A small model that answers yes/no questions on an image's attributes, trained from scratch: trained on rendered roads seen from a driver's seat, with toy cars, trees and houses.
Rows from block 2 of the image encoder of a small model that answers yes/no questions on an image's attributes, named by matrix and row number. Rows with one number belong to one neuron. Each number is 500 + 25 x the weight over its row's rms, rounded and kept within 0 to 999. All counts start at 0. Numbers have three digits each.
Before each neuron's rows are labels from the 100 images, of 14976, where the neuron reaches its highest value: "strongest on" is what is common among them; "lies over" is the class under the peak. Only what is clearly more common there than usual is listed. The data: rendered roads seen from a driver's seat, with toy cars, trees and houses.
# fc1: MLP up (encoder.blocks.2.mlp.fc1.weight, 320x160), inputs 54-107
# fc2: MLP down (encoder.blocks.2.mlp.fc2.weight, 160x320, transposed), outputs 54-107

strongest on: dashed white line
lies over: road
fc1.161:487501490517483486491469516545455510486475559516494517497498508559524505504506507476493524512508481500426507529507499459460481504475481489530469501514533501483479
fc2.161:490503539478489553528482518495509510499524505477522501542506480485477497483550514466502529501482511487516498551488528551547520492437528513489484471490499425518467

strongest on: bends right
lies over: sky
fc1.44:469481511488509485498536517552494492520473536523532485514547496558504455516523537490540502513493483485516495473464527549498532500492510520520508493473480485507495
fc2.44:508545531503486537504493560490527486505469482492511533530487489527498489493541478471484509507520474504557466452492542490495518520492497509535512472506498506515463

strongest on: crossing stripes
lies over: road
fc1.70:496454479465515512462490507504469480523487492480530505540516495492496470485471510515571532517502467486513448557481476501509507510531494545549516474532539496470517
fc2.70:469493472538531516498469484512528449483501493437518502495519483473503513512518477498505468513573469514466495507529512498503500496556431515537469475496505506463504

strongest on: bends left; double yellow line
lies over: road
fc1.131:506482424546479536501485460510501476518484517478485485518537467453510484524514541505529463471530516496530491474479529485443533529488495542508413496468491516514436
fc2.131:500485546498523518528541512486497496509477519506529479525478523503561493476503484511501483499515502484488493468521531520509502504505478502510498530502468470464466

strongest on: line: no line
lies over: road
fc1.290:450454498473483552501540487547490527479488521495477483504500495525500433504532491505509519516511520499485531512549564472473531527498534546527527525502501463473491
fc2.290:520501562485523502487501490473499479472487484542491495549510463522544500492481486468486468490529474487518465480520500519532467542493458487530490505530481522550464

strongest on: double yellow line
lies over: road
fc1.165:489534531471523493497486523490473525481530488486503514499503510502460497493485441479547521481458486482531475512526514478519516514542484476529521481522462520530532
fc2.165:547527529486506495470490511557485437536493483504505479546484498520515520487497526516522520453484505488492453508547483538499500494555507504495495473502493540478481

strongest on: lamp
lies over: sky
fc1.307:484503484530471487499494525426502499520494487479517517489516509489442496489496519518511475490492525491513467510525485504505466494478495512508486474472516520530504
fc2.307:518493480490534516465495501497479479490523488502512463453486486509501528516498520447561481505540493569514476505555521496524442427492522481550504495552505475510503

strongest on: vehicles: zero
lies over: verge
fc1.231:499518497518488498521484503492500505537477489461515497509538519487561462530541513527465530526452550534484504507496442541477496508458502484536529488490504487441500
fc2.231:506456507526512495499485497548522489539498497507536525490474507526482499510474461474489536478479502515501498520440487497551510464518511538509487473498478476472488

strongest on: line: no line
lies over: road
fc1.168:513478532477475482515510521495516510506502472469489507523551492529552465520512486524505516516491502478509498505505456509492513510552512535501479508482484578483473
fc2.168:519486514508502473480507454506493482563461494477526477507540505499551492475485494538498521500493495481508477498464528444525463523537502487504498484491495475508503

strongest on: dashed white line
lies over: road
fc1.159:517501482512492450513525510478540501473487457508520512503483549428504480483503474528507499526512500471520554510505501517561500556490522463507502477499526491489500
fc2.159:473507526474482481531486516431503489487518545518467501506539521517468468505508540496486465482468530478498551508457509471543515541494457521507514517521477540522500

strongest on: car
lies over: car
fc1.151:484447489555452481497500455502473509509478511515510530475477504522498491478520488486485479557480465472504492522519490492534530522495457466490479537483531496516522
fc2.151:495484459506518537505507483510509529465485502486515524513515524473493447492499511477522510468510522514529516478514517526535491492487473520509489540532535481502492

strongest on: straight
lies over: sky
fc1.25:486492440520493498525470499483487497532506534504508507494493521447514483501487469499497498550529481427501512478502490488513518472515489483458501483565506454487484
fc2.25:517520530458474509523489495533477504483505497516477436520488515487533506521483478512468505493489529502508483479543490473482507471487519475472534473539498508462522

strongest on: double yellow line
lies over: road
fc1.54:487489442508454515536520519515505507488507558499501517468499487474498484468504561513491516500500506491461517483547516525481446499497503492458488497495521472489496
fc2.54:477549486537510528502473559506513459487484531529511516536498526512532534496494483533500483447480523474505503502488531475445551526490496463487496500520510557488480

strongest on: dusk
lies over: verge
fc1.79:470479465535488533497511501500507514526536485493468509456476475458516550480504486507522470523534442536515504501482502435505507534536480495471549483513508523486517
fc2.79:467534502475468495481467482517513461556520489486446510467473525493465526470509512479516488470479554485502476494468483491502525491520497473511515482477514499473513

strongest on: crossing stripes
lies over: road
fc1.89:519478458490493523515541489535502500510527483484494518488526524529518438503545515490511486503528475507486576488532491511447498548510515529547451520438499520509530
fc2.89:513472533533527461500505524520522469505507521511528537526500508514486492515488527487486514465477519529507512491494460511498485503542503460470476519501483524507460

strongest on: bends right
lies over: verge
fc1.103:540478522511477508491536520488460496517476473463483488500514499467512472522487491480529505488529503505480481502541520502480483484473469460508480543476523535482502
fc2.103:467475467514515477494484497497508519492502455506493462497535503490525473512489483476454503506518542510504521490530511532465464538499517528501510478524513440463538

strongest on: house
lies over: sky
fc1.7:519515478528538466512503483528523493508489538477486549531495514494522503496463507430469469490499473518531501524492490486497456523522510515492501497503504542493551
fc2.7:486480473549495479460460498500552475497472460503535519470505495493439485496491511514531494508504506455514482524444489458489496518518564532533522497441527469509489

strongest on: sandy verge; dusk
lies over: verge
fc1.180:495490479490524458535516486519472514536457476512505461517533474518494444528490494523534490540499494513510509511520544468515527518550459545520531487498536555481522
fc2.180:528485510464465506493513502501540520526530505487513514512527533488511489524467497536500524504583524514510494542457532523534500515473509520508505516497513478480508

strongest on: dashed white line
lies over: road
fc1.254:518482477517505475497496492516482466517502514506487526486499515521492465566497482499537485497498502560494463490512506506439522498429470495523509479479496513506490
fc2.254:488513485510519539498487510474491453490502505521458481538533500464458501511509535424502466460484491450467544516499523450521533509484472519520486446503509537495499

strongest on: solid white line
lies over: marking
fc1.143:513531467550467474483491456506489482538544507497503538518534550506499432461493527471524503516486481495561497498513506479450488498471445466528513477499502529536485
fc2.143:469496461500509507505436471520518486446475475517518533489463534524510497463474512479518467522541502472492515490467487501468527543499535492492540527539526493508504

strongest on: sandy verge
lies over: verge
fc1.318:521448522521502481477531506514523531515514530503454474513482486483498491486516475471498543517490522457535510495520524487488493469524499504491493498550511501467524
fc2.318:515505456503532529547506540532507528523532490532527482504497519474519489521525489494490493487502486496472502499481508520499530469464529519483503489515532497507514

strongest on: dashed white line
lies over: road; marking
fc1.295:483504515495439484479536514475548506534501527471501504484507505442514460489517493508499476489522506479530517506470507500510523527477434482531510481449495477450476
fc2.295:489481484535503522504473487496508501474537512517496489518489456499506468512505497494527489526476528451464520508519489421522484492518493488519476485505495526521511

strongest on: vehicles: two
lies over: truck
fc1.216:527488504481508434510520501495523512491497523487501467470485450482499461504532522493469499453511547487511510506512486498479461524512503514458465482546481500476519
fc2.216:501523450507471511513532553493495529539496506496500507537548499527501514514505519514509525551490442530490550457507472544505466495481466522471495515517467491446511

strongest on: sandy verge
lies over: road
fc1.192:529496494487510484510490505483480505519511473444519542484528547515493483494529502482520466472525470494468516456470479533469512494489478523504497500498529522481546
fc2.192:473479501484508530487535485509477465480461487449541527518486489470478514518515481479479547466481518488490503537496471533515511470512533520519493515494488513498445

strongest on: dashed white line
lies over: road
fc1.69:507527480506478512486547515527493521475520484476460497526489509458490484495559468477551535521501498470532525473506464502512468570532465487529525518458491486523470
fc2.69:495487505462519463523510517484512525464507489522494532499492511500514484532525542521481498509463517519494534494501537453509495507490476496473525483485504526543469

strongest on: house
lies over: sky
fc1.235:514521506494535487485507492500501503492488473535497474516480469509536502459542529498534486463503533488478511456499523467490504490514491515482544470476487537526535
fc2.235:497482496509510511517493510441459503483480514510500473452463464484528504466554539508460490473463495459545502524534527538474478485512510503511487444515530500477559

strongest on: dusk
lies over: verge
fc1.222:488441457479525529501536509445482481470533509495501515479500461494514482509502534501528486466488502504543485494484524513533477539528512449476494508500471474486493
fc2.222:508528473514519486524511500491435534528542515559448475510481485470479502490539498545509525508520467460490479500534523492512542489481447477497471475519490502486531

strongest on: pine
lies over: sky
fc1.122:497514519496532476538454471495537524500521511474446523510487457464479520470490486492531492527495490500483547513473498521472471531529442488457500535501495517542542
fc2.122:552518550476518531487496513479476501535500546471514519547538456455559508473552488476460531482503475458463519488528520473498506488509480536515515479516495555489484

strongest on: crossing stripes
lies over: road
fc1.35:517468499477481494549486489537486503536557460526524515507516430524462487485565474519525485466521512519519549454531467536479512508500477514475485501503506519498462
fc2.35:476497500481527476523548499444496472495531521479505516507516525553543532476510541441508529489434514501508524453541501550507487496533502489518499485483532502468499

strongest on: dusk
lies over: sky
fc1.243:500491520503505441529497494510483549532500513488470455521492502508530552477507467502510479470487529498463510491525506473486502545549483516506485487483464521511456
fc2.243:497471510483524467522489483515505509531477494490488493503526480474517496514505480488513483495511505470513452483477457499492490456508531522492508464544474490544517

strongest on: snowy verge
lies over: sky
fc1.100:512492455490477493519517489490537488478508508491470491521509563504484474496468506502503489535498534478462471486564546490532500516501500507493506581502526494526492
fc2.100:525522503483474458445495503514485485490537554477470570515518491479458484505554454526519509498477511467512491522511444499507477527555522512460431522493498498461486

strongest on: solid white line
lies over: road
fc1.174:487470518475507516523490477492481508493493541483538514528497520461534472507493457456520488517498550458573528512514463493476486504518518505515491529470447527446511
fc2.174:524501473531454502527457506493518476558458527468468522500489497520496518513454530546502478511491531508560515495485492458483504494522515459512485472506519501525457

strongest on: dashed white line
lies over: car
fc1.132:525477461504495502449503473432457460531494505496515503508470523475500493538503476522514451507490482520508481472485500485485465473490444511531480508482483510487523
fc2.132:462469455475472515511478527511509469440476522510485476489549470508435462477509550485532503483511494519505523561495476511516494442475486507487459468501522511484548

strongest on: bends left; double yellow line
lies over: truck; car
fc1.152:556500524500525530494490537510490498483505476499496474561480495486476447543476502526492482502471499473540530514476470473465466500491500507548545500462457561497495
fc2.152:526517466535539507436518488494536494492492509466524503507515457477527484500485529492529487515536523518485480520511494529527476479507478512494505509492528508500507

strongest on: pine
lies over: sky
fc1.282:515488486513484470499484525473486491467509558527509493515483553502543492546512484508512492471484502449490520553517544521459519551498486484497505540533495489519475
fc2.282:504490471490491492517529510467460491476515518500496502470498508502547525522472480495471514502468519509493580515535461536465521500511494484475488560526515511517478

strongest on: line: no line; dusk; crossing stripes
lies over: road
fc1.47:443506490522471455485512511504478529482549506519487519521524510468502461503523464533489527528491508513474541496511515525499534510501523557510467493511480497434492
fc2.47:490515492517540503520446461521494542524451506513504501506542457503493498497523511497480522478491484495478505465490475488507494515508470454498515519533463494527475

strongest on: crossing stripes
lies over: road
fc1.17:513519522516467512521553536499487466504507498508520527452499506507480461536507508515513502555524490496503455483501514504461488482495456527525471499543472481482505
fc2.17:443479473529535535516498486499483495510493475499502483518506509487480519529493499555504508515470475501471507481490523519534484498541484519471491488502489487559529

strongest on: dashed white line
lies over: road
fc1.225:495488532505494545490480497536484477525500514469466503510518500583534467496463496451523499534505512503526485493483487396436483495555518516506486537513509525548544
fc2.225:512447482507472483536469522450459483478526499509490494496535488473459462482514518516506493494486513446478510535489488464498527522514483503498496460448502545522468

strongest on: double yellow line
lies over: road
fc1.158:498499516492508496509477483509513505491519541472521481462466429529457500480506503528515487478501532488507486485483486501475427527522510468528519530489507473550527
fc2.158:501512527563518460448498533512476488505526492512508509511492485504508493485520493476453523542503532595504502535483501498537499498481505550455508475498486468474482

strongest on: double yellow line
lies over: marking
fc1.227:533551502475559524453475504516458527454492507523510500520524552526514464500500490491517521469515494471487529513490455510475471520561490486531482499482459486495519
fc2.227:541503491524521515477447529532495525506434521471468518512498491506491515486447518492468526476491446488480486525504517534495508470504479493462518493483522511484451

strongest on: bends left
lies over: verge
fc1.140:475521475538531529533503453514478531480529497526486507516536528475492470516487462472500484494517477521491533471520521494520517522537524457537475521489452482547503
fc2.140:513505507496490462492478527483501512487477495524546514538503516504531488499456467484498534473489543488471533492467465482520469544514496497529511477452514501494521

strongest on: double yellow line
lies over: road
fc1.107:497488460530519477499490531499459491478482518489497499491509466505474450523499535494492475482496509509542500491511533480488485516497469510519499510477490516559535
fc2.107:504488487564491489490501490512441502492533542488489482492484498470539509502485486461500474503498497535453497499512535532506521506493494534505468461446508503477495

strongest on: truck
lies over: sky
fc1.62:514467500493513527473485482565460487511506468471504483516510541528528481458512455497494551482533451540526522457479478469468592474524473490495526509512504499470498
fc2.62:530489468466506489501506474500519465471504509491463561527544509533467497543498512502514500489476504546525536450481512495494526522502478527518515520487496507482519

strongest on: truck; vehicles: two
lies over: truck
fc1.34:492468471518526529528512503518502494547484507500486496519490446513519447492557495517499459508485481511507458485521501470517526518447491512487507538499536456475510
fc2.34:530479490516528492511488483563485451512503501468493471519489529537503466522504472501486491490481509508503491492552525485497469514513454517504465509514496483524498

strongest on: line: no line
lies over: road
fc1.287:500474477438482505484489476496483475483553509523512487482482516519506461476497518469486501445510474499472533467489486535456549520517503538527504548502518469511487
fc2.287:493518505520484479498511524525482487478518490457534541518524529535513499484487419494534540483481517521531548495473497500481510529514466475516516495497497520517482

strongest on: pine
lies over: sky
fc1.221:478490494527511465544483462480488539501510530468462513543477497500530519483492469480492546470485503531493481518527485517497479506486505475521458531493496505546506
fc2.221:476510485465516496473453573519493488506528522521492539485522427489549492510485494540486509512533509467507512535478459486435504493514491482490500530494497487511495

strongest on: pine
lies over: sky
fc1.258:481469489524512446520459547466515520511501484533493525560510505471482517530508464527525497478517475482546514532533492498518495509510444443531489533562486487517526
fc2.258:520472497514481495503514547494529487495520522517534501494535482549514517525505504493515514502488507470510461432502458483537501517484515490502524511538495475461497

strongest on: double yellow line; dusk
lies over: road
fc1.59:509481476540491536482458501493474497531468494509544487477516489467562461536462455468479499451521504526424509433515500515503507528476449544475493492508522485468512
fc2.59:474528483455488470490475477530462473497500491534547497518518519439555497503516498512472532451481524497525492508498478507475526552533533480477478515503539516469490

strongest on: snowy verge
lies over: road
fc1.150:509486495505490518398500508531540521541486537504487512523515551512542471508509480484504488487505470492479481533543493498426503511488495515496505505495527526480503
fc2.150:505518492502470471510523496480505466526519524519522482490495496514539509522480513525500530494502547487500491547504529554481547515535518505510500480518512468501500

strongest on: dusk
lies over: sky
fc1.300:460520519533473477493433553471509484479510489477510498489519523491499481486506487506510487474505466513526513533499505466450482511493478519487465507525465490511546
fc2.300:528501481488499497505481512446471517518502499530522461492504532459504497486544537517463490486500478526502481476500498542533469464506500506495518491537489485551498

strongest on: tree
lies over: sky
fc1.228:487484448511537484517462497489469452522512521535490475499549532505533498493512516478551448475498529489487497460462520528516490497465476493477524481526489475502518
fc2.228:476516496458481482508515520532483517496472551524473470493539514476557478504452479491471538486485536514480496499518482511507508503517490514491490505491527474479484

strongest on: lamp
lies over: sky
fc1.145:531486503502538527512486445469525488531515490514448550568510495513519456479511464471508500533489487551526513484506506483491533487522498474507480491501485490497481
fc2.145:508499466524484485461512450484466523476498490490518480525507476506536501428452490524452471517486492489474518515516464512444517462501544497462534507514520514504482

strongest on: line: no line
lies over: road
fc1.166:517528503539461547517495527490538502500514554470492482485500496508514492513519497533513467506528470505483525536487553481513534529501479553487475520491503555517491
fc2.166:480484490490513524478537448463516510528509492530527505513506489477521506549524545489474451476416493544521537461520498480504500515492495475475493533491457472520488

strongest on: solid white line
lies over: road
fc1.4:494475491478490517542468444469448544471482489515571469505487477509536496504491481477487511473482458503506511545514526461499502480526491523507521514518502511507506
fc2.4:486501497501490460522468498530563493492514498503492469508479510450518492484501499451525468521514525510531512512488505478539476468521496508510446504464486533524523

strongest on: straight
lies over: verge
fc1.48:537464482528509572503532505536481490489524477485530539530514496501479467490518480517500514540488483487510513516513501512507502505514516509444523539543503500488475
fc2.48:502492517501488502525499474495492519513537560494473486486501474523497506488533481509508536512517462516529440515522497436526461479479552516515509527463495513522468

strongest on: house
lies over: sky
fc1.280:471490519515491530487516489491520516470553490506492553492509469508503456500474496479496524499528506493494561491504527530494508508495538456522510456495503424503469
fc2.280:527495497485498510516488549492520508477481489507499515476521480469502466441541460434497516472526502491500469482479521502473437501514466468510497526483515540516539

strongest on: snowy verge
lies over: verge
fc1.36:493502550519516461487525518477506514470518480498502484500524502510507506486533505507497496477488491467493519501509501503507502503462467487503487496512510467516528
fc2.36:533516507473551502500501522466498528482502547516498492506516521467503475506499481485466473470467470463533566494526504517464493489489530466498484516511494480510526

strongest on: sandy verge
lies over: verge
fc1.83:470496476517488471549476510465477525478495489537522523461500484488500479478513501439483488469506495498503504552473454527543491536520492506495498500505463482494478
fc2.83:523527539512508518451522557546479548496502506528503483476493465474471525458518501455542524533557526469512528491458515526475498507471494516531454484522508515496537

strongest on: double yellow line
lies over: road
fc1.137:509531515494448509508567504504510485472480455463499498514516514499505497478466535508525499511474457500503500508513456501474509483462469460531489478483464547543502
fc2.137:504528538481567513462492505514499534561475470470467503499474500484509514476450531521504475491503514526531505502494475495497511560467497491482519478482446483496535

strongest on: bends left; snowy verge
lies over: sky
fc1.275:485478467487484534497491523517477482433531523496506435505501459542495503507521476466518509504507502495491468501474497539507560474502475482495491532504510523508520
fc2.275:517518503478487502467486495485498476475506468515506495469489486590513496527480456507494485542493493515504524483522491531521512470476493519484517560530498504514549

strongest on: vehicles: zero
lies over: verge
fc1.286:460464491506438506503498500498498554540479527489497511494511528513511491521512508567524521509452552508505520514481494513497486547516510460511511504489504480489494
fc2.286:511486508528501534558502493541528516494546427510488507465524492480510547469531495498558558459512473485514508541473478482529484491509495467490502523482506463485496

strongest on: sandy verge; straight
lies over: road
fc1.112:484471524501479461478504499479502526514499508492518481515460481544543470533516507498550499491510542519517486491500491470497488521517497500540538494487497536471531
fc2.112:573467535496467525485500532506484502447514508486514511497511440531483489451475513501477502462499529499536535502503521526514540531494506497526497485498523502474513

strongest on: bends right
lies over: road
fc1.37:534537491508479499485514534488471516501544456474449481505512542523536473493531546519501493525531491540444480497510526495498495509490485474494514503508553514491444
fc2.37:478512484497480471514522501483510475476454524478522511489495495514510495488467432534528477493513494476543539520488519540453508466463527491504507507522538479528480

strongest on: tree
lies over: sky
fc1.278:526464494508474459527489495485486487504528467502525507491534466511530500484527472480478491491472521542486529477487473513510481481487493473512533498502510509464508
fc2.278:524499502471480485497545522461497481536496499511467470510485473501492491473470502510481516489472480464507531492537474514490488470463486512531488556518546488450498

strongest on: solid white line
lies over: road
fc1.198:514507516530523490498474533446507507475519493521463527474513499501481466504500472460514487498510509540525480526497456502466492513466507486591500492432503463513505
fc2.198:544492492493502549462527476491452471504515512512485477511474516493450492486489453499513490490503495474485449460479473503507485488482528497477541531501505483505489

strongest on: sandy verge; dusk
lies over: verge
fc1.111:512501508490530481472482484491491539503493540454466497518523510512521466515486455523523520518451525471519503504515513502450454492543516476513468485489461502474502
fc2.111:489453486525476474500485507509517505480486523487513434448491500462477491495525518491527534518489459470525465472550466546485487508475538501479487522483472458502490

strongest on: sandy verge
lies over: verge
fc1.71:490522476463524456448510510487477522489439522472483507517509485506492489526520479484476498520485509488508519472470499496465516469491533480514496488510451474477532
fc2.71:477506502525514504477468502521526500496501503460517527489479483496494546479522516532522476501524504468457469506477448451472493486516495494481514510456461540527531